A small image classifier, trained from scratch.
Model: 1.77M parameters, 48-pixel images, arch preact_resnet, norm batchnorm, activation relu.
Training: soap at rate 0.0014, 21900 steps, batches of 64, held-out accuracy 99%.
Data: trained on simulated grey scan slices of phantoms with and without marks, 122500 training examples.
Rows from block 3 of a small image classifier, named by matrix and row number. Rows with one number belong to one channel. Each number is 500 + 40 x the weight over its row's rms, rounded and kept within 0 to 999. All counts start at 0. Numbers have three digits each.
After each channel's rows are labels from the 100 images, of 14976, where the channel reaches its highest value: "top examples" is what is common among them; "peak on" is the class under the peak. Only what is clearly more common there than usual is listed. The data: simulated grey scan slices of phantoms with and without marks. In brackets: how many of the 100.
# convs0: first 3x3 conv, stride 2 (model.blocks.3.convs.0.weight, 96x64x3x3, each kernel summed), inputs 32-63
# convs1: second 3x3 conv (model.blocks.3.convs.1.weight, 96x96x3x3, transposed, each kernel summed), outputs 48-95

convs0.59:485521459466450487475610541489528457561491481554450570462474532509465493418503468470438513465451
convs1.59:499478520469479481505464520537549604512530516476499479424467489435453495502467509499482516504532536461504449395455502520505470486456382558460520
top examples: belly (89)
peak on: soft tissue (87)

convs0.50:510509489489522424521490497583464499481520533543547538459473483511453495449453534436498477510516
convs1.50:501501511509470486480429486518593525491497531486481529443486468489412489493490465400499467466523520493529508553465502450479452468458456501445569
top examples: chest (58); crack in bone (56)
peak on: soft tissue (56)

convs0.41:545466510410480607510508436460486481487495496462452494454481457514533497496576501423507481494500
convs1.41:537492490415504448463485535504546466472513507517491578516484499473540541504534490444522520563427474478493478589499519524464457502516437470480536
top examples: dark spot (89); side: left half (72)
peak on: organ (86)

convs0.10:454519499509497445455460527444493519540535464514529454518500473617471532486490465517484467469465
convs1.10:478450480448486459483472503492432508440484467417509450483460480470526473485518516474472505503506560496560468526479533490490454462476556535399547
top examples: several spots (72); chest (56)
peak on: lung or cavity (47); soft tissue (40)

convs0.18:488483443538477562521484509469471450472486485513637564506524505451495496566459475488446528446445
convs1.18:497483501482513435499455448462504475471555512522415475449455423463521547502550478512529503509499533457426476493524480515432425492512445458483503
top examples: chest (64); several spots (51)
peak on: lung or cavity (54)

convs0.77:436476519413508467493467460520531462444566493455488493527465489470523507469549521587541536477508
convs1.77:477506461517446502524505459494510528429556475481488542499489475534546543507485487522509522532432491592514520567442528531532536476511494486545422
top examples: side: right half (71); ring (59); finding: dark spot (41)
peak on: mark (58)

convs0.72:436516434466502458438444541464475503530458431552467531434420541544503511518482500553468567508513
convs1.72:495452508488506463503483469463474501486449509491481464460527500504405422463510521506501461492495480444516498485511548503409448507475414511502535
top examples: dark spot (86); side: left half (70)
peak on: mark (53)

convs0.2:477668482460510477560490520473480448485452542439466493507551482454484451496528457503532477452488
convs1.2:475520472550463441527496459512427534540456503469542517582473509476470501464413468506510440507461453495553484420500496533443471591479499537538415
top examples: belly (91)
peak on: soft tissue (70); bone (30)

convs0.52:466436530493564464510490482563514491398550497473511488508461417591525545454482522454530445542444
convs1.52:568481499448498450457500503482423380528462515430524534557467443480558464439513519526520486525460485448504471537492480474478440502458595466424500
top examples: several spots (78); chest (55)
peak on: lung or cavity (51)

convs0.91:538484546513479493513442509482577542506480577485468612499525483482525440410468526528560512507478
convs1.91:435484488544481481545435438523489389545503496518483520437559407470489454504456489469545479528461492456507492509483525464516556480490390418441523
top examples: ring (96)
peak on: mark (94)

convs0.16:515478511504567546527425504650450505466575472474512459432524501488472543527478485438495503470519
convs1.16:493414512560501422527509502490400481546473535485479491457549509476490469465423492419488494532454525442538447498500528521449420464476492501474495
top examples: side: right half (77); crack in bone (65); part: limb (55)
peak on: organ (61)

convs0.46:430552527479497472462558511466459565543562493501584504506491452524536489514444496540498490510468
convs1.46:476521478502536466541441488467486420504502490442453457430497423498435463502537469518490501472490541468396462478498465479498489518455527478430548
top examples: ring (99)
peak on: organ (44)

convs0.58:486459537439492458504430494467531425556486577469541502470513495507530434474507465478541451523469
convs1.58:416520440515486502493454461517452413464500508464485455474486475574496528511461487497544537498444447487506449462479465517529536465492489420504473
top examples: ring (100)
peak on: mark (50); organ (38)

convs0.47:419473522617481576470456594474447482488503507482496567481480544536528501413508485492503490534436
convs1.47:507499501453483462490511524492471463495516519496447469447509543455483497513514487430483496505493547447572468443546511513458524487474472466374532
top examples: bright spot (35)
peak on: bone (45)

convs0.21:480589448510486456434450492493513446566472523495527451481437501531500486570488447475563504499565
convs1.21:527523532523471499524433470469415461549472502485519448539459501505472429461503501569498516480477440489436477465534494508460479504494490486532529
top examples: chest (51); bright spot (48)
peak on: lung or cavity (33)

convs0.6:485467577488521465564489427535444485521494492483511552491495502509537462524624484440535506521481
convs1.6:548475482428509467493454510529421447488473489494484563479490444473530471488475480482455475485449464443533407485459450469485484522479503473405550
top examples: ring (88)
peak on: organ (54); mark (26)

convs0.28:425550527484435549427507533454452520564535446480506524505462497560478504538510491630501545447472
convs1.28:495484497493485513472474490468555620509547486508522467469429550414538483489555508489495526497513476519409475469490581603459506453458474507551420
top examples: side: right half (72); dark spot (45)
peak on: organ (55)

convs0.65:528514455466441492496454504482459578521560497539488503449499555534496542581506492495498502475477
convs1.65:488443495572522483542445494507407531488437528492471491466571404437500470469515484483495473509522477450506459561493531515502553475490448483520520
top examples: crack in bone (53); chest (50)
peak on: lung or cavity (45); organ (37)

convs0.30:435562434464575428479495446520452499545559490504462468502442411504489582448486539486498394480479
convs1.30:549523483493518472518447514518447474499493506505524513517474460436476455479586474540540491480497597495493519550466502385460455462480514468447545
top examples: several spots (86); chest (73)
peak on: lung or cavity (62)

convs0.61:471467499514581510478504453559499512456498490499521561468494521435481480499485444520512533518511
convs1.61:497461518507532492507439476506475430486482543519519472415547449546489490489437498496526444520494476466537473501507443479462453451453488458457547
top examples: bright spot (63)
peak on: organ (38); lung or cavity (35)

convs0.25:489527531450469477506490469462429503476478512478503529608437511491440512488524520540507496650506
convs1.25:560470464480563455467488492513471484503419504436513483513522477460483437492518490525489480485462478499442447447513464388502487535482483473478500
top examples: crack in bone (84); side: left half (83); part: limb (57)
peak on: bone (56)

convs0.70:427516513452480461538440483512465463502497609445476520505498471501488544491513544480527468505467
convs1.70:437465512597508492467448465511427425533450562479501566518526434461489455503476491479538432482535481550567469635486515440561505527528430500457468
top examples: crack in bone (63)
peak on: soft tissue (70)

convs0.63:482465463488562549507628454479548530467563508473503530466547502474499423459434461506484448447447
convs1.63:488500525475487459522435491571504626513506523472490506454465486450463527457450525503488435513506486463539445425447535484510476483430440509509415
top examples: limb (92)
peak on: bone (71)

convs0.92:526477461503445508496485531469491452485517464481552541522458440488493517493536461438525432558470
convs1.92:444520481468406533526468492457514400471523483478443464488454491456489518515550477530579465490433517558431487435509522534435482453510506467530605
top examples: dark spot (98); side: left half (77)
peak on: organ (72)

convs0.13:571502537449479517510525445529504560527605417507453476441467525509486457543527488478520515545581
convs1.13:516455481540525455509487525488451536496499513519460461390539468470437478437458484406478447534454478430511440435459528514479469505470430490451567
top examples: crack in bone (48)
peak on: soft tissue (50)

convs0.79:532522411473467536537478475467492557466457621507464559531600552471527489520498458461506477500520
convs1.79:421463449548480488515442469495480537513476532458454461447521444450450482497468492484480439494545508483515409555433470503529551497503434465464488
top examples: noisy (60)
peak on: bone (53)

convs0.84:494632457453497483478605570474460501538532503494496515486540506447550449494456449505483499504490
convs1.84:497472503466459447502478523536512599477493530475537500475484514447496499465458482504493461484481477458492444396466500522472442533463413506541473
top examples: limb (92)
peak on: organ (84)

convs0.85:440558507532501496463526542497502455437572480454569538508447471487519530375492480526495561495436
convs1.85:479495498476511500503486481491557482515520531442534477453495459476485537538514449484522523508422562524520469487501557517530545454463445540436512
top examples: ring (43)
peak on: organ (41); soft tissue (39)

convs0.23:564472483433522476521492422483484470541489546441551495488509491494483479452526496495446464488465
convs1.23:478491502470475519495481461505535490457526488481539532449468509495470525491489506519503480475501513505502507534478526530502463451542470547545517
top examples: dark spot (99); limb (57)
peak on: organ (50)

convs0.67:533523519501456551498475547522492438480555485494595480381496514522520506494525463428501527502507
convs1.67:460411544447490495482498484535451481492487500477500497451524499480487443464453490429486444528507512416549421510444491508470416485482462558541519
top examples: bright spot (56)
peak on: organ (37)

convs0.39:526463489454482491487452470534498485512510534445550460460500490466502474532518486481488461523489
convs1.39:408470474477489510497507519488464449444540505502536512478459464539471514518500490468457457515563510523532483541416479519487442537482461472590516
top examples: bright spot (83)
peak on: organ (54); mark (28)

convs0.78:440471480477526562505521575464515430454532480518468532481479489538530519419454548475474429524448
convs1.78:549511454442540471458486584517426486483495509468479527471494473476507421515593455481528474474513491464434511462457543425483460531530489443464511
top examples: crack in bone (46)
peak on: organ (41)

convs0.54:440591492456501501444506458531462495493516467455543496520456464585480577430499533513499430478471
convs1.54:450454507508496429497484478502489495487504501438532523500460457441526442517574508564566474457482532595510512503514523492496464487437533509505550
top examples: several spots (77); chest (69)
peak on: lung or cavity (57)

convs0.57:463503480447476538585482563484497468472488487509497487470519482482469457497490495429484421429445
convs1.57:492513513523493446517432522536420596569461504514529510469472480395477522452496500498499532476519505492499497560440514513498459504461487534490424
top examples: belly (92)
peak on: bone (73)

convs0.34:395492556485500452483466493452481530514444519425519576584510552459495527486522505589543505490499
convs1.34:470501465514504465541435439476536471523492440454486455496537458491506511498582475587511521500495525504490444494451479501566516430531443482465398
top examples: dark spot (75)
peak on: mark (33)

convs0.24:504485461406463456453470470554465488445482492477488452544470443484517493533473439495516459523519
convs1.24:494527489507581462461479490525435524505457530486450510495495481504489481538501521464489498477521466507496514479452485452483430531492462518404501
top examples: crack in bone (59)
peak on: bone (38)

convs0.76:475449495390477513521504432511494445488482457434543527538546413501505547444539553514476412532427
convs1.76:508484472519518482476490522524423413472473509492527542519472427491473448455572517593584446460462522525444484520522480438478465591488578464462496
top examples: chest (52); several spots (44)
peak on: lung or cavity (37)

convs0.75:448478508447507494473465476527525473556447483590469495498471490436515477545507459430550475490599
convs1.75:440467487506469511511439423491483492477549494484445480477467500554428513512535477519546463505492499464508492527497469557449494460467417419567538
top examples: dark spot (92); limb (50)
peak on: mark (69)

convs0.26:429494515495535524436491532448558371570442461565511513499439428516530483527503498477519488487507
convs1.26:504535549453509501525451505570475534477567495533528495448434447527487528517521492492511485477516453493443548406457439476501407513474419484569523
top examples: ring (97)
peak on: organ (41)

convs0.68:540438509456447510510485488491468515492471512482511471494565495484509481550529499502490476514528
convs1.68:420498478510487510471551565474491436466542496503536510480456500512489501541506531502489453497588552486536497515426497525522453576518498480572480
top examples: side: right half (70); bright spot (61)
peak on: bone (49); mark (41)

convs0.44:548468484444499501603507501535468540496532624483485482493607522436467486504432503498518506487470
convs1.44:472504507534511479479451490553425533544445539520443490421539473456446525466460536415468455454524470441512425482436552480486505512460397522479472
top examples: chest (97)
peak on: soft tissue (84)

convs0.51:524439541497516461463495457506453485520542524479482486517464478506532556471492492462494466496497
convs1.51:552543474451537484490463532501418417534509505469524577478509395508522504496527476479515503522518516467496491555454392446486442501494556432451505
top examples: bright spot (61)
peak on: organ (40)

convs0.12:521479577490567520475421517462586505519538499474442517493457466508542527492497480518591408475482
convs1.12:463468458541451491551467476456467405530507465515440484500460454472507519534490453493482511511412504518523539434497501552526540509514491354508459
top examples: ring (100)
peak on: mark (99)

convs0.4:502443522495542479490459432456441550504524466500500484499472530490547517594581549470504511538526
convs1.4:595468465454487459536515568475500523490441456492494512500492510455513405442524455474468494436459427411481500476517446442433507498504469438482525
top examples: several spots (98)
peak on: organ (56); lung or cavity (36)

convs0.48:468499455404420461498518537503433414504458495481437517484497563467416489453499474505405519497482
convs1.48:500493511481553500509517518517451603521480528481535499466481486499492521465521496498533505493506506546534506526505507466521452527512437639422489
top examples: limb (56)
peak on: soft tissue (67)

convs0.87:459464484478517468514477443505509437431469469447456531580528470543550592458506565488482500522512
convs1.87:544452476499526450438491523498403446500439507463532516575466442493514449471499516567506454465473457489472491527504470430460451535486598491378499
top examples: several spots (78); chest (68)
peak on: lung or cavity (61)

convs0.20:493485485475496473466413482505478500519496477537460472499397474476545524539574546487543521597502
convs1.20:555508494431488461502531629506487476488489472522519500494526528490521421459525441445435537491439448432439452534504480405442528477487447449432532
top examples: several spots (97); chest (63)
peak on: lung or cavity (62)

convs0.5:550469458489413530509482476531434520491548473536496516421457585527465477479542463465447582471535
convs1.5:480465485462475470542486465474520570508552473469471453413500558448472474458486479447503503546501525485494409485442521535516520432493402534510504
top examples: dark spot (99); limb (66)
peak on: organ (75)

convs0.94:489417460415487516440536493541470437560514458529478498529484449515521532466524494475443434517517
convs1.94:532417467472545435431483552509433431517485518493559495495493497495508442476530481489517468483456513477468439501486516408473452487454467459423576
top examples: several spots (59)
peak on: lung or cavity (50)

convs0.49:429465511450496424401432516463474542481488515504479409543452492473504510438522535507498521510513
convs1.49:509472439521546452491465494476419425519480482538579487482552507462495484497500463491532503497486561476504464530467442459538464498493479433444547
top examples: several spots (45)
peak on: lung or cavity (25)

convs0.90:496524495456553468470523477596511449491517487502458450584482498491543494578509485446532524555529
convs1.90:461485529479533447548457508505410553475548492473606506486421503502483489484406459539492464513470466487526485419473474481479389515446486489502515
top examples: limb (99)
peak on: soft tissue (55); organ (44)

convs0.29:478579459528465469448506581489499490529506489428562530483500484567488515471504541522453477522470
convs1.29:572443478511510460453503547485428446529435529461480459509516485405559426481545505515486451480428517469435430518490477470444472456509521475426536
top examples: several spots (76)
peak on: lung or cavity (44)

convs0.95:481559488453551554456505529585504523446533499460496485483450492536543484503490469427518474475480
convs1.95:488456506454463486530472488487472533531500532535443504403537492525475509492522488421477478562488491476576471552492506490485419480425449445455535
top examples: bright spot (54)
peak on: organ (74)

convs0.62:573522480449454482556477442455493461465448481484492470448519465516527515528576539510469458532471
convs1.62:497484480466524497433531601448405378515468486497518493550495484474483442481532506513480460474500456471489530533460502531461408574479510434462558
top examples: several spots (71)
peak on: mark (51)

convs0.9:444475503455442489454494512522472452504482451489423451447443538489452520486454464542433505443478
convs1.9:487475536474535522497458469504463539557496495510501505507481485475495471488490525568512492529522464508492510556500509479463407491513385631458455
top examples: limb (71); dark spot (39)
peak on: organ (68)

convs0.32:473491576510504511538475481532464538462649538481494473488498531459507492478510523502504500540472
convs1.32:512550480461552451468464500520391484511464493458464514431552421466521513439521506449498487505484513433492462540446476495493478511452524452437436
top examples: crack in bone (66)
peak on: soft tissue (43)

convs0.42:424421481495478528452478518466459574559504512479549487519431489491482538488512479499541474512493
convs1.42:514476436427457526500490563483464518516531471510459499463482568464498449490560428515537552508490534449499459482544512523460545429478439413517534
top examples: side: left half (71); dark spot (59); finding: several spots (40)
peak on: organ (56)